From a checkpoint of a small segmentation model: encoder width 384, 3.6 epochs.
Rows from block 6 of the encoder, named by matrix and row number. Each number is 50 + 15 x the weight over its row's rms, rounded and kept within 0 to 99. All counts start at 0. After the name is the row's rms in percent of the matrix's.
# f: cross-patch linear (encoder.blocks.6.mixer.f.weight, 36x36), inputs 0-35
f.0 092:48 68 54 36 69 36 54 41 48 42 53 11 71 48 31 42 39 49 36 42 38 19 40 46 63 55 25 39 22 50 28 39 37 41 58 63
f.1 088:94 76 72 57 56 61 74 47 77 39 52 47 49 58 38 44 33 61 50 34 60 45 49 57 36 57 26 71 33 59 60 42 57 32 57 41
f.2 089:49 78 57 84 55 65 67 51 39 25 09 32 50 59 48 43 47 40 70 42 39 38 39 30 48 59 46 56 59 42 74 54 33 46 36 48
f.3 100:76 63 93 68 73 71 62 62 42 50 63 29 55 59 40 40 36 64 56 50 56 49 29 41 37 57 58 64 56 65 48 59 77 46 33 55
f.4 098:68 55 40 84 45 72 57 45 66 67 12 58 51 55 40 14 46 38 52 54 41 46 52 56 84 56 50 59 43 69 59 52 51 59 66 47
f.5 109:65 60 71 84 51 54 46 44 67 53 20 41 60 49 45 54 58 89 38 34 60 57 30 84 47 54 49 71 54 68 46 59 45 57 41 43
f.6 119:97 61 52 55 63 59 42 47 71 43 45 31 91 37 76 52 46 63 51 52 35 39 69 54 36 58 62 45 57 31 51 39 50 41 54 40
f.7 096:72 57 52 30 57 38 66 44 78 65 55 35 46 71 62 67 63 56 44 47 80 38 53 25 68 46 44 65 51 36 54 50 30 80 63 66
f.8 087:44 46 66 65 55 57 58 76 34 67 81 64 61 41 81 60 49 78 59 63 60 64 71 54 41 65 49 34 53 50 43 48 61 43 15 43
f.9 119:54 72 49 65 51 57 54 76 71 49 69 77 43 68 56 55 56 47 60 80 60 72 47 52 59 62 32 29 66 63 68 47 60 75 61 69
f.10 116:47 36 57 52 75 57 64 67 70 75 33 82 54 42 48 57 89 64 61 52 54 55 76 45 52 65 40 47 52 70 65 47 68 53 68 50
f.11 085:29 57 59 48 28 71 33 56 71 44 48 89 39 63 44 51 37 86 54 38 76 36 35 43 46 49 52 45 45 29 49 32 59 60 38 42
f.12 084:48 47 83 35 40 38 58 36 58 82 74 41 51 39 57 32 62 70 90 30 52 51 42 34 40 39 37 52 45 74 38 45 47 49 47 43
f.13 091:54 88 54 65 33 70 68 77 61 51 43 46 74 43 78 58 58 45 67 69 58 76 54 43 40 34 39 56 66 60 47 47 61 55 54 71
f.14 108:45 37 39 76 49 61 80 55 65 69 44 47 39 73 52 70 76 48 60 46 75 60 69 52 58 53 42 76 59 46 45 69 68 37 35 29
f.15 112:62 59 69 71 56 58 63 70 74 84 42 38 46 55 80 49 79 48 40 64 56 82 44 65 59 45 67 54 52 44 45 52 54 28 58 47
f.16 101:51 72 51 37 62 47 51 68 50 50 67 51 66 60 45 82 46 54 32 59 47 74 87 65 55 67 64 32 68 61 57 72 71 42 41 66
f.17 082:63 47 50 46 78 58 46 54 47 39 44 81 56 34 44 44 66 69 50 56 47 46 69 87 90 49 62 48 48 39 65 37 56 33 32 35
f.18 100:55 70 46 69 65 54 56 58 32 50 44 39 99 39 60 52 74 44 78 60 61 48 37 50 65 52 55 28 54 41 68 58 53 56 45 72
f.19 119:35 69 56 44 75 33 36 68 67 47 62 61 43 82 48 69 70 62 77 60 48 71 49 56 53 70 30 56 44 72 68 57 59 58 41 62
f.20 124:70 68 56 60 83 58 40 59 65 54 64 44 51 53 54 80 51 28 58 91 35 69 66 49 44 55 80 50 40 46 53 63 57 55 48 58
f.21 126:27 58 51 69 54 52 55 83 51 69 44 33 66 66 48 74 51 39 63 53 66 59 84 74 51 44 53 77 40 43 60 69 51 61 69 59
f.22 120:45 62 57 62 57 31 47 47 60 58 68 66 61 43 50 68 86 67 55 76 66 78 63 77 48 73 43 45 63 49 58 60 44 44 77 60
f.23 083:45 67 59 61 44 40 66 48 45 71 36 67 16 46 46 58 50 74 54 39 63 59 40 40 42 59 55 39 59 85 26 65 19 48 31 62
f.24 073:36 54 65 70 47 61 57 48 81 66 64 73 59 34 49 50 74 51 54 69 54 51 60 44 58 40 60 49 25 40 71 15 49 77 32 51
f.25 119:71 69 60 53 54 59 45 55 62 59 62 66 51 77 51 60 63 27 69 68 52 61 54 61 74 45 71 41 61 57 75 85 74 59 43 57
f.26 120:42 44 66 66 65 33 50 46 59 66 40 40 53 78 70 60 62 61 63 57 77 64 60 33 48 55 60 73 68 63 61 68 91 59 54 51
f.27 110:55 48 45 54 65 52 42 57 57 58 69 55 40 48 72 78 59 54 78 60 70 49 55 43 48 68 79 61 86 68 57 65 68 66 62 69
f.28 105:77 78 54 49 45 55 46 51 34 63 53 47 68 52 64 59 72 58 28 57 55 54 88 48 62 65 43 74 64 74 41 58 38 58 76 46
f.29 086:69 57 52 63 47 51 43 71 52 76 58 65 60 62 56 58 41 66 66 59 45 41 35 97 54 42 67 44 43 77 53 61 62 57 48 80
f.30 078:48 69 47 56 42 22 51 57 53 34 65 42 58 48 54 42 53 37 63 26 70 08 57 52 34 26 62 30 41 52 57 42 38 27 72 38
f.31 097:43 46 73 26 54 39 54 41 48 25 35 41 45 68 29 57 43 36 54 33 47 60 40 54 40 44 46 73 55 68 76 39 78 73 52 83
f.32 082:34 42 54 40 27 50 66 27 35 42 49 57 31 22 48 54 61 63 59 44 40 38 64 38 54 76 59 42 35 39 52 91 23 68 52 50
f.33 072:49 34 66 69 31 44 57 41 37 23 42 63 45 62 32 45 55 40 68 26 43 80 41 52 55 60 36 17 46 29 36 54 74 62 59 62
f.34 083:46 59 73 29 59 49 37 60 59 43 65 57 52 32 35 32 59 34 54 64 36 61 42 32 59 27 32 46 46 57 64 59 56 63 81 91
f.35 081:39 63 46 49 37 48 47 50 54 46 56 42 47 33 28 50 64 43 32 50 17 06 20 63 49 63 38 50 43 58 83 54 62 37 43 39